A small masked image model, trained from scratch: encoder arch vit.
Rows from expert 23 of block 3 of the encoder, named by matrix and row number. Rows with one number belong to one neuron. Each number is 128 + 24 x the weight over its row's rms, rounded and kept within 0 to 255. All counts start at 0. Numbers have three digits each. After the name is the row's rms in percent of the matrix's.
# up: expert up (encoder.blocks.3.mlp.up, 32x128x128), inputs 0-127
# down: expert down (encoder.blocks.3.mlp.down, 32x128x128, transposed), outputs 0-127
up.27 088:136148112112129101129151147148158108129167117107133153128172108153117112178120141130109125094135162126102154113089118149119112171143151154084115153149139121126103082135099121151147126125165063128166121119094126151107124197151117144145081141148127110091104146111086118136134147112163182103163132137167136099124115158144119127117132120101118125123116134138134143147153067128133145139178
down.27 099:136103150135133142158116131108136131182093102118149129130113177082143150145140107129099134154170126110121150120144114114139127117092151101174204137118124143129144139113120104142121116125101136113098141111149170105150122081119138113151098040104127137167153118143137124127130139106078144098169149082092126158100147127091113143108139160155082129146133106140117136115105120115136120144138
up.28 100:102176090122122113182131055117138136135142125111136140141106152146076136123119143160099143098137105135118131148135145151150112172145123071118138134153157113139121118129147136099141094142164144152111133124145162140132112096122153134118143094118139128159085131096179128152127129145133140147110117188093085084112106159143083154146108123104129097151135154146123138110141103121147094177110
down.28 096:171093113132159150122118155088131128112090127105177129130125137142124104147172133092136125112145152118113163121149106145119179119107119138126128154155157109153119153095133131101134129112100171111127150131148160082150123129131148132131074083137111139119123132168140156087126137128110123132113113128078070181151147164126068105148113138156127114121091123154116117083134165115148162145102
up.29 100:137132132134108085161120162129130159135142138150131134181079130141149107111066131136113169128157113161112128158156112158131118084130147142115140133114107091094152128150097093067163154092137100126094144151139104114152167169127107143102113151131092128143100154176150129107117162092115145108150102146094103129144161119142096113143127136132137112095104145163092100107117124157131149131138
down.29 095:141173103120130146084082125106116127122137119168128154137126123142123146120127139138126111142179153097124136127152166127105116153121098157135084133157178152092152109141188110159111167122142153128119099144115112120091109168104134123147081150117135148123132088112103146108102152139098129172111145141115169130157104126095112123117145190149120110143138096144082124125110115124077152130084
up.30 081:122118129147101101175095110130137135131205150102110152125136103119107103150137176170119110124132129156100071154127128158144141113120127133153104162103135101131134127132131139108092115114100152111123143148110087156123099137116112151097130144120052124133135143147159053171143126138158129147129175118125119152161142145127166086136110117130138145119110150127095107108150116100149125147090
down.30 101:153152102104096138081101168117118145127099145152172131109135093097101138118101116133136136194121127114130116170104110108151124079138147126120133138122165121102081153128094129164168129128118097149118129145088134096129132159083165144151148162123140141153086132132078169105132119137121172151118124109155132178153124126115136112174085150104130109146133117120128112111112155161120155136098
up.31 090:139167145161119098095108158096155154136107107113142110115140149130110082125101157141112125129109123148127158140146135144113118130144145113117149060073166196135137140108095173097177141124186068114130122147127101090133133148160137107150124114174129118143121140148115163121106128133161156134125102116132103102168122126111093123130084127150129136142126136143157124118106127085135155147156
down.31 091:114109157180146157123134119134120136092135130126139120145114131134154147123137087153090145113131149094172120088161087133128124109160091120138093146132115111137149112137136064131157095152082164124126135080186143138143139130133127096137119109074141156132146151120177109172144157107109153142125176117117096125129156106135060147118130130137142143115138140134108123105081141134127138149085
up.32 088:150180102172102146115087147129125143103145125148158063162155152093147191135101121154105126131118118177133127118119094153103116150144147120130132131071162125138158120128133160132111119136156096139116138119121132136128158158144121152108095086110175150136181170137120127142170131109097125104145144144106121120114111170111137122145103174138133133132109105110126068120123136086112119124124
down.32 078:135078155125150126116120090122096125168109130096148089104174058146150115140157139156155172123117136114151140097116129114124110126142122125145174130129116120107099145111070112170087157135143137132124086125154103078127130136131127138141127156112110142125123134163160092142166132128127111123126114123113106175129192124135146149133109098144072130092153143169139115107151142159123109101143
up.33 097:131130145130116106140131095157083126109093167181089114132117130102075120165127144113143158148094132138091096127117095091159147107083157119110121108113094112105109155160114099132125154125104190133115130113121131121152130135096135139109135166152115107151149128131177110089141108107152088143156152105153148163105117100130145094134152123137134149113151156135122102097145184148139109156097
down.33 105:147146120115087128134072108147151129120136122171129142110140088129093135109130116162083108077120099133157143138157141154163142100149153127134105135109131102103094139139158166124173141111134080118144144177147108172079107158110127133152137149115109131126139137105090120145113112144115149093083125166126139120181102143116165131145116134106115078132123136123178162134166125139114099114152
up.34 094:155100140112120124105128145165144146125076119103113128120106133175121144119153095154133102186138086143154152138121141103136155120173109132178109117135111106099162120112147101113160156088137113141079090100118116120164127061134134132114116113106152140115098120143106124166144115159183180116098148153104120121094148123140082144141090127121135133123120147147153142118108138137081130156133
down.34 095:128112122135129130125128109115127099135109136137161166136124099119098130105094098120093168166163112110099125123100132168137133145142163130109140113134117144085122143143117177082093117154130102147141121151129176133132113120144108127150070116148081074114132122136151160140125120176138083134113098105176108087148150148112113130104120174093100128158132127106137205132139129109099149134134
up.35 088:156127176133106126136112153072121126129153146150117122093120118145120087095152163165122172140105135129199083134091119095122136139126121116135155126112130120136107131126103098105120119095115098171137149164130121088146176129149150125121137138116115129101163091122120178092086112123110143120138089152139116115185135115108115134146099119121136113151165155101157111127096150126131188139102
down.35 088:153132115147126136093143126174112160098127093131112145123124087124154139109114065108131166111150147150146148086138117149149133121150081144099086172182125120093152119140107152150141084140130149105135095119157105129098127129158116094167155172130166129132129165101175115140112143064163113128135160148122125138135144121130088124133139118132105167120073131133107117112119124144103138137109
up.36 100:102124134138136102124116127132119135106110134137097162123105137138128095143136144108136146134118181102130148103152166125131083180122170136134144090134113105155173098105126153141174198088076115138116113114149100147154124143150177138134127113152128141100137150112142147114129120101192134151158085116115092117162123086114091129137148119139102101107146140112141098099083152150144101128124
down.36 099:145109162161126138106163135168124128111149124089113112132162134154111129106118105167059130109144118141131136124139111156117154089163084099137073175126132109092128113104123139124153097151153142112159126169123114093114110084149105119130138112105150134114170186129127128139131164140090162113127118111127109090101147163169112111087112113097100117170123123134121120167123128139148164138106
up.37 095:129108112123108129114138086098145152153122116120162128138123125150137114125163121108132095172150082144131168126142103142144117081158095120146095135118152148143106136119157128093116156108138152158150099149132086090143090151175176095133138119162109091157095110129166151149118101102111150118107136136149117134143162163150152097121117080094123127168113149141104167099137069139100109115134
down.37 093:138119098150099112142125140132126118124164124121115141129115154146115122133114151123130111173136125112157107128103141129104149139127126115164095090157122112132105114142149107118099138129119133133127115081173141142098129112113138092085255107136141121109137115113146056124119112134146106133139121132126157119136125109117075168126140128156172131100135114092165146104096116142120111141135
up.38 101:139153141146128089136126158149100145097156132136133128170164136121163141110107122134127134133155102176110168135116122121159128121151119153129111147134119148087113152139095066108112153140131106165146117100174087115151112085157142114072121123144130136132127135138045135145127126106144154130104147174114110130140119132103114125152113111090108145124098216119112126109139156141099124117107
down.38 101:158127093091137122155158177127136115101121130148092143105129106091105108114106072110117112138196129134118121127123160093132129149112117110142094138111138136122088108110129191165132115141144128139108166160121136106126148159141146138134105143168134103137174097061129134108128148161188136134120138094123137108124126146111137151138101152118179078121135081122104132119137168131133149117125
up.39 107:178130121127114144142154139119122136151123114172132141114090111097170118119094121085135141108117151147109148115138112114104107122117159113111118131152121177096101138114145142099155130181130172132111143112082141129147125144183117126140117153112112092155127060132169142105150137180101132102149122074100126139128156135107149123108135150155122085103129156112106139125097165163128113105181
down.39 090:103129165121128155111093114136129146128135152083110121147146136144092114161154133169142103101145155165185105097147129134114126093160108133111114126120103113131118122136138105104129117105139085127122122145174154138136108144103125100105197114149108149112111143147105086153105134114103143113088143143142160112159119130121054131118167086152117126144093167130156144084138106111113105178131
up.40 095:148144083102097149106168102125111119136159118110162148139142172150151103103116117156108087160135092162120100121100135162145116164139103130125154120104145137125118116131124121109108112135143124160133125132140099120165134171081186108153109128132116136144136081157151161108064131105142107118155099181114073089178143134151131130151118115132109141118135180125116132107122151132131122131085
down.40 080:135115159116117108130123135122154171098106145150133128093070114107154101136158165140127144082157138123146170113170102140143155189104153124123098136096084118165148170116162156146163170118118139158108116110107142142117134090106129150124103149130122111144142136094161119142166091140117120131123141147143131163108147094110068159110113087144131127110154117104108109121125121101121118178150
up.41 084:137154164135100115118126152123102152118143137113120129106124149142095120126132108173093132162131130148140102143109177075165092140150113101108133141175160128113127114127097113132148156150116148142113128145126121158163172129189197130123110117139106095094106137087153136121098135108115110136118127135107106122162135158139160074176091150123160144148101122130140093104142126130078120161097
down.41 101:106147128146110128136139177111158141145094147127116115149098104107093127154094135161116140126139127123132123163157131112126116178101147123125143109139147109131135107111116122132116176118142142127089119118122138141168157154171180138122008140139116108105113092102120140110131127078146129145134126117115153162130113137107165133171091129111163106085118110141146128089128164120142106129153
up.42 089:166151146124103128134146122144127139124147134151130139128092119139144118144082129141092137121143062178121105150138144148145143156113085103119121173135133136109134130127126074101132119152144103155100132126127127124137123138123142145088112111146106090143137108133136101169099113148098156148126093199151085103109086163116097139153129132157163135140133140150143143067153175165156174124135
down.42 096:118124119133113104164140124119130126138062171126113139136116099091095140150088113133135125111141142133110123169184109160134138174101125127105137111125156162102127113100090109105097180134150144114113114116120137119154159147139164135142028159154093088120129091082130148118129137116177138149127151112106128175124125118123141113143105144118136113105128129158162129104125139115143117157143
up.43 099:142107161108113131065118120121118134129106121137148134157119139130114120083122089142118111139104111132125138127128161115163112133155103159167148099144142136099092154142086131142110101122154135157145139161119080134147156175156159111093151105127124136157161186107113193143110125092094104160108156119179137079156126144084125143152135126114108120121111144127124123170103106097149132100109
down.43 093:147142120166156135099125140140147168126126150129156111128118110120128109121137143092142134094153148140164088143150087132114133147141116136132090168098151112108147089133125074101136140113128177119139133133166167125132133167202150128134109120124155121092080124117148124140087093115141157109128109136101107091164172095114050106081153143157097132131144142108119132128120118121131148129131
up.44 081:111093125147141118120147127101089164113124130122135168154111121152131119163126109135138124104105082116120115137162087148131129088122156120136104165082118156116138101113143068129128137142103165147100170140136110166173130167126119120072105135121146131169137133142085124124093185141079114144099157097156085135082135111130152099150162116096126172124120114123112125121158128109130128118104
down.44 084:162146153104090121136073130143140162112143162150103110114115124123113108113128135162143132130119107163172130090100118143146148123149152118106149092162115098151137116116119181152110129090193113078119103148138147137087132122101113157152163118121109097122075105147108102142120138118147133161122128176150135133122123123080113123116181107147149152136107122108182118085165126142145121110131
up.45 101:147108153105153147108150173143122151104127153077142076099142128162185127103137090151118116161139117140129175145125129115138143137162118156168097140176117126166127137113099129131153116125125102135081178142094117104150160118126164120103144091155157123134102126111149120149098152157126155148087128160125088096117101149110104125145121103145128132130126154091158126140133094092104095092125
down.45 102:129162128155129144098151134101176144136140106104111127105075081112080178103082129117136131167123129109139109140161159137119112115148121135128125139089136098136117124107148163170107104145136109137070110133145130119159149124153111163198117117157106126136126114096160186112113172123133135128118098123163170134080139146138180147129090135143118123120124108116137116117109135121136169150127
up.46 082:153150125153106137125184115137142145108141154107136135131109122178129116110120105170082112142166078147100143160115137127161121092150091136141110149121158134085138143150108093132124172128146086165121144135105109135145096132152144140124100121149084100098112135120082143154124142101108115129153122194123137091113130125141126108158178152110148158126099158111136086118134137121158155113075
down.46 099:115154147139132099156128142091152131145098147113110108151105098102119151154114152154111116123119140135156137177164094119139115152115135114109134114126142133137140148101112071135111184134098139100105119126154128138153150117139185145146023168131106076110128096125113122113159137089153105147123128125123142184115123116115168134171110121121142104104132125148148150105124147107169117121134
up.47 109:173135131136104132102111127135137143087120186148146135144096088168112098066130082166119123173106145143139135119129135105126111131162116142194113139147138128114127115120117120118137178113121140136104129134133110122146125144159125109112154046147138126138126103126142147135113113116114151156162098151121125097115132156128106163153151126126082110132114209136158130095109105127095120136100
down.47 105:126134135174121108105118139163157167112139125141143157097132077169130147116095093127104152110153138152128151102095129128108135115140075115136103201119150172115099144109112147075140151205103105122124126127124131102106143137146120090142080164127108112090126152130122111097110159122151117096145111158121145089131127124104129153144164128143121136121111119141149105146151149114132132070130
up.48 101:113139058168100144109132179126126112118126105080122171122154120092134148145115116118148105085164120115114126099133122172137116126173056142115107130085139148161117141132175159138165094151150116154164116110155117112092123121104127121140103149128174137118161101124102158111112116137163141109117163142113145136098151141114104177123106152101142143112129117123099126109139158121140095119119
down.48 104:107081152098140126130137092118128115128154108137150118129089157162143092126156148104117123137129106124158120101120127085136158118127176129145147111147110126139137151137148132109087131102118136110112140101142143139163104088126098153103254104142126131127111137162112072141155126126114085100114149141108103110121156137125078081106156118130117123119134132100145111135134122144116136131162
up.49 088:128112147104117141138161114115148135098152138150099141178127133141115124146103120122123126143111081156111095173207128147105093118147108109125120119126143145124143134115109079140100189114144157185129111126150119134143145141084152143134118100110121120202126105137155136112120160101108139152091136081175074113129110129114132113138114154101148113151080140154134127096135103128117132147124
down.49 088:109165100124139112110110173133132147129105142122137107146130157106090124135127137177136132114115153075109164142132086173173128144118146157131122151117118072152119132081117145119157096134159119095142104122137140088138091129114140112112073113168110124172119127133144108165137077101145107123170130155081166154180117114132163111150160125140122132115126118090128153122149148128133114090124
up.50 086:123119143147145124135093121089112136123131156171144125122138111140126191106115093140154076135080106115179147128132088080128129170170085107126134126179144109111114133113084123122105158141137100162143114128107078178163110126129138126136156076104120118124150172109124143118099137156092129110138087123140100152095116126107130141137127140119154176114144115124132114156107116091103124127140
down.50 093:142132088138166137122160114162149078090153143112136098085123143131133106151100149115102148095139160122149083145131153112083122124122145174113158162113124117124152137081173138125113111138118109109146128104132144122103156119128082124112090126124108150160086120117143105126131088140133127157157135165109166129154105150120161116103131143092083130104110092159091116170165126128179143114103
up.51 115:171107114182146164149134117120124114128109130128145078164108132129187163182140134111151123121116155112107146112094111134117099135125118107125112129092128132150111157151103122143095100135155109144118107106140089136150125078125110093157138134141091114124150156121146132128106111142185127129142178162115173112142106124096112104135119134148148187098141116075089116149124166125112089150147
down.51 114:112109141088115112116134106135141087127183122125107111097119123157106129112171152115135131105107103131142101115156149083137122086119131123151132139141095139139126137143172131109160129124108082114137129148142104113132111170119099158119255162125125138119115152131115092130150123147113122075165116113124138104147119151121168137137114117105085146113134152130114134155149100128117141089122
up.52 087:158133162131096104108149133113107150067137169126108081128152144106137146152137115146110154159144070175094097162132118124093079103120117097133108114136157152141128128138102105125143159118159110143123125117162145155101132152142123105145100080140163105140124117130117115133082143120166142136170109143133126123105095156127124119162097176120139135175131121118139152096176109166103132158113
down.52 081:129140127134099095153153160143122146164114131159107138105141101110103147162118131151128139138137141137118115151142130104113123174136143128133100091112137126113129095083118106126150131142146136088105121113114135079161158115158141131157032151154095116115149108111152132135119115118140167152162098105107140140097172119100160139133092150115122112124109163174174135115107173091177109106132
up.53 076:128127111086085127141109100130141138143195112110106163139171123099155136155112149129112100143118135112098117151135145145121157134114147156192099159103079132162182116099136083114114078081118148146107139153136106132133098160103168176113113136118097121105108147143101103120094113160117136141139130111107141139145141124111118088164152134125120157126130128132089133127140165162167141127132
down.53 088:144153141136106129143131182133101151128111160174138113093073107116114132137108112175118125155142132123096124169125091113135119152125122102143119133142159145128146096080098091139129158139130132151095146120098165119168102140111173170155045153141115099131093110100107134153132108103138145162137118095137119180157109102139157129133142133149129079083114144132112126132142144118133123143115
up.54 088:101121117145121101180100111161131128152128110154177102150077136113127143094099094160142127128114119159131099118146099181088078092161129110125132131130131108116122162137099087108111131105078144152104116145164126118120156156093117152144110146143083126169145186166120156135130138154168155106129113107103146138158123146118118109131106115097098124118131144110126149153146161083128140104139
down.54 093:142114109127124164100130129118130158113133110122091176125182153167141144147116117163143118174132140131117157082152141116105170154112112129139119126132131098133149117111182112102103101140136144122085124136100166119144138140111102116136095090118124156090153124123150121164119065127123138130092143130124115110196164094151072133108127172140153151132139070128119103109131102149114115154122
up.55 075:152143131145099108135148129149129171120137152118107128137115140126134109112133101186081118125106121127147145173117136129111142111136123114101113154151191108110108158118091102088163134168129127142146138191138110121168159149124167135126117104146095076138108153119138182105118156106126129131111097153127106128153148116113111089171141127130144134121087124109124059098120154142170099153142
down.55 107:115181130121108103144108155097170135137077134128117120147108096096103128154108142146129143130138128132128147179157129119115103172109139128098142117148141118129148123133111140131123171119126144130088128135140121144190158143131185125125016147147109086119122109114111141102124142097152123158139121120106141173110126124122162124143097128101155102109130122140150127099111178103149093125140
up.56 097:153131132155117105127158138136114153107186138086168132142105144156094124121097102161094103133115091177183098136117173144149115175149105141144169142111116147113139095141128106120119121130136126160117094169143120141172149113134156127126133083103139130142107157101104133160099148161118099128109123149100098089133117100150083115130138146088115136090122155136094120152118117135163166111130
down.56 100:164147139129139133124123125091143116125086130098141142108135085077115096164157147108125104129171171125130139134122066166156134119077116149125135148077134136148136134135130130135135129135106170109095129123151130071100159153147136139143105161129118089144089140127140159094105087103139145073113144158112122153141154113145086160139131104142080142148142165105150127138163141101149132127148
up.57 093:130133092116096114157107154132122139126158137093125144142124112137131131137077117125101114084130110120097130127124187138121090144162177101152168189101087124154149115102139118105152135148175115124139142171133114183120129118144122125150110116081110135126099148150111128135147151124160194138116167145122169126085113148108097123121134137062141134139120126170133132120124093114135157146135
down.57 096:115149134148170135112129189111093112137134118122161110131119134142139158160129117158121114139116179091104144088137108115137127064069123153131142124120164109144092090120116140133120150124084133142088164122140145181171134147106164138172085121145164116166109116146120101130146098123095120123174113123132096180120120125126075147108124118141119138135180117157113124119129129117118138122119
up.58 090:083138152083143081130158160155152104119097113159120128113128131161156132112067113138126112145113147151101124116140131136097138113162147125143140123145111128074138177146074127102101168133106130151111075094124105128127124146086101167125119120165094130162138131171129136135172139123122155131124131113081114117116127163107124199149127115155089109127110163118144115103132143129137151140142
down.58 095:145151096172124144139099117139140148094100110159072143129153131153119134127123086139138131145141157135119147129111121103121143149139119144159094126137139118137112101133122125132095087139084068115131110174115181095161139092169084067092097147151143134124168128139124106160120137137098133109122140170141120102156164123142080140147095141133160113111100077131084125134151146114123112137127
up.59 095:166156122123123127145157146087174135099106146156131111160070135127116118142132088147109163156154154152130116124104166159138119145181113085114120136076132082102158127132111108154148132099144175129082123119113156161170120119126094115182097074148122159132139123120157154122148141147120120126122106080101145140120126122147120105120141156143155106121106134141127089127096169131135102144123
down.59 093:114085119122125185144104082091131081161130137110154145120141086120121138131143112098152058119113122129110175144110107142152095108118123112152122136174125160133144160145156126109125111117148090102104165128142111101122139162102141138142118137141149168108141111141115080125130152142120154135108105135144097111165119091160115130133123098147143154162089183165112154108132129141090163135167
up.60 100:117130080093155111146143098179131137120147129143151162173137135132125103168129150131124115133094141181118102112135136157144117119124127136127137118128124116099149152131104143151149153163143142118122052151117086130162141077116128106163125088148113118126071146139140075138156110150087165118161071121122124138125122112176100148109103104110096118146103161171118142117141133139125138150131
down.60 103:146163120124127185124112137116132080144158111102144169101181129106124133101090113114093104144148131126118142131078139143137140103145140116143144133147136124137093125115124164159167090148129146151126130124137165085100173148114114064115155094126104182151103142155118171125139108086103150134081118114128076105143122151118065146142125133112143147144113119149130096105138140134131147131114
up.61 117:126143145122153133131160143154157119109112142124131094131116144163131162147151152108112103148143068110131132147084110135095148105187084114155129144166164114134118167142104071095108159144124065125100113120133140118133145102134091140152131124163148143155126126129089112140116142148075148146096094193108129109106105136117142136172136177131132107156112145108116112127128086125128122121108
down.61 119:168173132150158149117125104115152123072113114125153122130110150131156127116087102168145129118112139071108119149108154176118116143129126156110117144101152120134137141113082136167138101160136127143151070107120134098143150150113121124155105145164087164126129146103114156154116108137053096146113134139109117132144145153107059153135108161115134109147159104114133113111132173129155119110134
up.62 124:154149172121105121114174146120125129140159116110141091094143094066144140101127114112130141151179101165067142138114163133132104172140116128135109140136098138089128123164106147133152136141153096175103178087165110155128127094122138134089115129146100129133132119120114129151110139136184126136103133131087107114131107135117143125131121139109148089116138140135097150057158176130132137122124
down.62 118:127135141131139082153150108123091124134124147119150141098157135167101143090124115097125100094129142138115132117122174091154102108147124154168167170093147148124139153144164146130123141129112134121123117143112180103143120157120147119105143150163116120151171133091124083130110130163171129068113104106097114146148141146147132127083159093126125113102120116096126121108112136142061094116186
up.63 090:167131122114100077124154096137167152143170127091135127152107110138112140165118113173087112167151135176117120162158153151154142145156102112158116116149148130137106136104121128130151096108190134123128099137126132142139140153134156127110094120172102119109112135098149113160086136135087115135131124172145101110145137160164114121124114141077158126114098128145126068108129123084164128152109
down.63 100:127149127113111101146137172128151155145104141126111107137119068096105125161111133163135141127136149140146136169162121130130130155097144109098141109143155113095130120131096139124138163122137153100114119147154101120156163148139159142149017153118121070132127099106107122134120151104142114123120122124150154163126114131109192125157089134082150098107130119113149114085120141107163118124130
up.64 120:142113149134110142100149166108091136134113114152131105106124133144143112098114152126118155113129074138157077135162144077067122133108102168099130157141138163100088116135168103091127109159129123141154161124149174127107134109156121139096115133111150116121106090139076134146127132151143092110139130148159147131131132102146142139121143189102142142143119126141116164111180087160149122083118
down.64 094:123155101112127116139090123117160128130150142108085117163126135128123163162129125148162139117136145107172117073110117153141119110174126134101139112123116102124074124143098148111069137127144137146104109109170145155117097106092128100159216096132098119119107121131134102143131128111109114092112175171120137103132148102098091132113162130142094103100134144101165116144085135128123116145143
up.65 118:088147142128125083112165127093172117124134104146140155120112163162073135141169164127131093089139107133154138137149146106156110140161102131160145117152174143175146109120140114116112150119098134158106113106137094132153115106134117135143139100168159139125114172161110100143107116129092089150109109160115128087117132090107111089152160127080118129110130127113113138151098158133170108157095
down.65 115:160127115122154156119132126121153117124116104124117132152102088135148119119122117133105093120137138154069184118120130170175142073136101118092134128124154138135124140088084115126154088147155142170139116112137133090115116111123131134158165090102106144124132143130100153129128134170098133155129100168147095120111145146126053104110154113146136128138168095164131138156171129082150138106094
up.66 096:158092116084111133158116138123127140149153124146135138140095121169109127110093107151115126143139139104130147140154110113107121140126165124143112120153091104167150088094105130104138129091162110128095100130155116161189136155092145179102107142128130152126124165183119122088119173112154133157134105111138121144091103112120089103144098160132185154132123106156126096152107118108141121182126
down.66 092:101158139123143093108110158124128145153096108119123060096111169101095149118137139169124180128110116137160132132117125140164105168112143131128127170147100113151112152111115103121115180118141098115128131120137146089102103134091160127150090140137102109136142086158156127131130123187122113120192088107104140127115132166082176127136175128121131114122140120118146126136105111148084140134119
up.67 104:124149183140118133104114119130145167163158101129123113135119159121110134181132129146103100170138132143157125162151147121137099171147079125095101093119113145137109136077128146121120138136105129147118117093137084157134115136152135166084133172100107120104110143118127118127076120134094096162101165114099130112135147105109149092152157136125142120104111163159174135066157111117160113145123
down.67 089:086167111130088093139142154148136112102080126211185093137149138110130124111143171140114116131123106121152150087134098132114136154119121116120101094153151164151138100131087149141104133111117154161098143116151135124107150083123137145146109149138106131117082119124155140124137128121120165156067129108124106144135104172161137132121162080155154137137157163114138134116097133120142146100141
up.68 096:114196109146111133136138108141135111128171124149145110123118144130114082159193109135108168108143156155161184140156135160144118111154153127121108114129127147134111128093100135156150081092151137102162091154145128108167142132133111146131108121162133122101091107138086113127132117100140139124109145141132140082162140123151134132146094150094088119138093127109117139083149122104117152181086
down.68 090:173114116125131171135152105075138113098131110149124133153110137144168147159101140118132095141154142107097138121149123099121134118118114106096143132120128111133120140182100177161111120136075124135107127102150108138128142118169151074112129069155115165139154118122174142150099119158082120117172132099128111150123155103118093160117144139185138143165111106146108149075153147137132129148127
up.69 103:148152097110132113159083122176104158163134093132137127143145104133160108139124109134113078134122143093120183120112132116144142104154142105107085112118156141123105147117081089156114117114096151118166069151146110131118172164137152176134111148142109121104122169116135131113143124157114131150108142115120154118128159142138136135162107086081089127151113154110078125142122136109163152168112
down.69 105:098149132125137174128135121121148149095134091156095138078131120091143137124112109133123097125148154128098114175129166132148088159131130111132164130145137089129135103119125154152099113167107098139150100095111157099166145143105135103158076127147111140094161126138136143143158119122081164118096135158103121113068120154161129126092125166163108127134124077152177120115155139160120128122151
up.70 082:181199117144096123136126095105146144106155142130132122140119156104125102107133123187089115172097089157127148135148106142136107124159124141129122132123153119163135132102048122148123140106162118159097086137125123117144162172123149140132091101128092100119142118110127168149121150119132173124134127150127123112131163162111120122157106133145137140119094113104165099120104156104137115165170
down.70 093:111156153137113100137130156121170143131112126131129124167100116109100123164090124133113127118131136097108148163158115134133116159146121147094151133102157101163116114118081125145133183133132128116071152136134120125151159156127152160152024150107107117137132082121144138138114148129142177142149122126097122144106110130102179117142064133129129106100131126124142105120147163116127092151158
up.71 090:115153119094133135153163125137118087132111119143105156118142131110129090092136138181111143154159122101130116120121156130137140159175135088144130126143125097150154116129156106121163172098151124142112108147091153104111107083165171156133117132123084138099101131128138166155148139170123165147141118146107093108122149134177096098116109128157117125143128088150149084151073075133130100134118
down.71 091:181116122148112129130141096106135092126097132071174131157092157137112117118134118106107135110117100160103165150108122165115163120094112134131135128129142123125147139126110138086088105133111147095189094148111172108126123120101124122163089113134136144138146098107129138124156144148115144105100133136161091155143144153136085171098140122133101161167154146160116155067157124118108173121120
up.72 151:135124107174125162178131100103151111122105130143123049095100101169192137142106130117128121127138169130159109103182095101140105111121154099136142132138146105175105146138139131148130080115129139103153122119113110108121153120104131120123139143118101107135136115112161109128096136149124121142205110143145138110137130134126140101128148135150159192143104135151119126156117122099121096145079
down.72 123:132131141133081101114096079116141076101132113150101094106128135122128145149160160123121137082120122166137109138126134112176137087113100119146122128114095100150126131164183194122126136145092096092121108153118123128145124182103116131088170123135118124135136151127141147135128122160172111091168119122067124137157132140121168150152107122129111151140121115130146157138111138106148136076160
up.73 101:166129176140110131128105091087133148136093142127118107140134134133147133141102133117135096107107144128123090146154160089119052137154090142106119152118124174129160171128111163104139121124141091169144125092100090112107151157120124142113137129081096120122128123145151120166060137138167161150156089128061103135109147130090131118148131118137156144130115131152101141122112160135142123137130
down.73 100:092149124126166141147160122118131086117118133131106105071153112119139133133145147116112116083125166150125172119149162105120138116105137133083108110102158108116156125108170141161133113169140135113091176136101106141155149130166113136107080152175117085102151138128132121121145131153159124099123120162116158142147064170078159150117107121101130100124154160134153126106112125097134143099130
up.74 107:160086121151122143142099090115143139138078151105120123107126153146079158093127129133114117140132112082139114126116137121149123116128169120144145108115105088146155178121108130089154128096126139109111149128105126152085134132145145146142119133099128147030169135136149114123131109143082172128147108158111128154128126143152126096150168111154168131117121062175127132131159115140116149134132
down.74 110:129137132138105111123149085163120106120156149142131110110142098123121134119149109104112134122100101175151157152106118095128152104093122131114118148078099111097137130152152174137118109118100105125123107144116121154150125106114087132131083135139151093177134115121117137132131154159184074095129104129073116167156116149153188150132117120107145170162105126103153144157093127131158095096155
up.75 093:101125170138121123114149145143140130105142129101137133146147108125068136146095126118124141152125109152140083131126144172118107157154108110124122113141153166131071132141126116111133155137139094135149136100134107149153115123118150115086126091147136156156106125097115141210117133129125175146081121147103123088160123146114158154134113124106102118117128228123152150098110090137134105137132
down.75 096:176121147167152111130115115064107151120103144104155115094108138111143109120131157109126144111184144128113170100133102106158131144122090159179132163119150152119137171126147081125136130145098189150101123137133134132157089078165110137130122154159127124142162139112134081088129095121153098123175110151112110141127118110120123107140120112080151143112101105130111115143131154094111129131143
up.76 134:144103111144127128072142144141182129109128146085116117124078143133085128154131139149108113129088157144141121112100120168128130143164091151121144114118141060153151095124135125133139110121139116131145113138152116154155115115146151144159119113159118156107115132149138121123112154120126099135133116098133153159091119154123126131149122143170146189147073148094159113123121140096128079150046
down.76 143:115155119133099106090084115115187145133128125180107122146071134121082094150094136140117141111092131130158124116165113112138129068134122104159111102120150078126114163130113146151157140168129110103154134158177123105113119154153168112106085121122102133114103124141121112122115146177114131138138096123174147162145123121134121170139113129145149120129139159143144089144164145102105156158136
up.77 120:139115132113136124140163171151166141115118140120148113124107070158156128125106151104120089128122099107104176144148108097164171147111122063091102133172137134176123169118097145118109137169120144109134149165124110136128143084098108118169108155124151104161136127157103118101150143119119140123102119079144140151084114146126127144135137097149154154155105101111143113126108116125155132128187
down.77 110:097098145125119121095128080128096121117156143122151108128104152160090131154160134116152167105114105147156120173110139124134140141151113183132151133125092136173145126136162137120095154118109062119132103145159128120117116126140101127101207155155118179118127118124148140134124141118147117103172141134111139138119118123112175123129130130076108101122138100108121123139066138076146134087133
up.78 090:176142125118106094107121120173139161153137119107138152125113126111140106095090096168104118152115122145110162144096126116192126092156135141150114105091119128120119149120111142136149131121161111126113127118139063145170125162154134134136127142143070107076112148148162160145146137118089126123120135150114136123149154168123085147175122099116095151097102144115137097112112143156093118180129
down.78 085:141178155117142116150150167086136130130122125128100137181125115114141130130112126149085144131102142089151161155164125137133094168152128110090170131130128125120174106065096110172127178138137121099114122124136143082137139172146149124167058174133105079157121115113127120113123137133131126122097121134124128117106129157146138124146121120088090137118161120165125130101099134104141153115095
up.79 095:173122134100090100088190081124107102138089145120113129168081136151146110118119145134134139150150105164150098126125129118165177151119131125121102131150131131112135118124145131101168111108135128154091183118148089117134106140092126102092096152136089111089123076118102144125108130118109114102160115176145139099164194123133143124141161118125126141113141151133119112124142158137110109147097
down.79 097:138137156160091118109108098143130089108164155133140125097112128100164160108139160145107103175150130135144146141132142139126077158131170122149123074110107096133107139119098168118129140157138126130112078150111107092121123105097152094119131145108065102122131145144117089100136124125177119133129155148140114103134178127147189152141156129140144127099144115112162134143119166104137130075144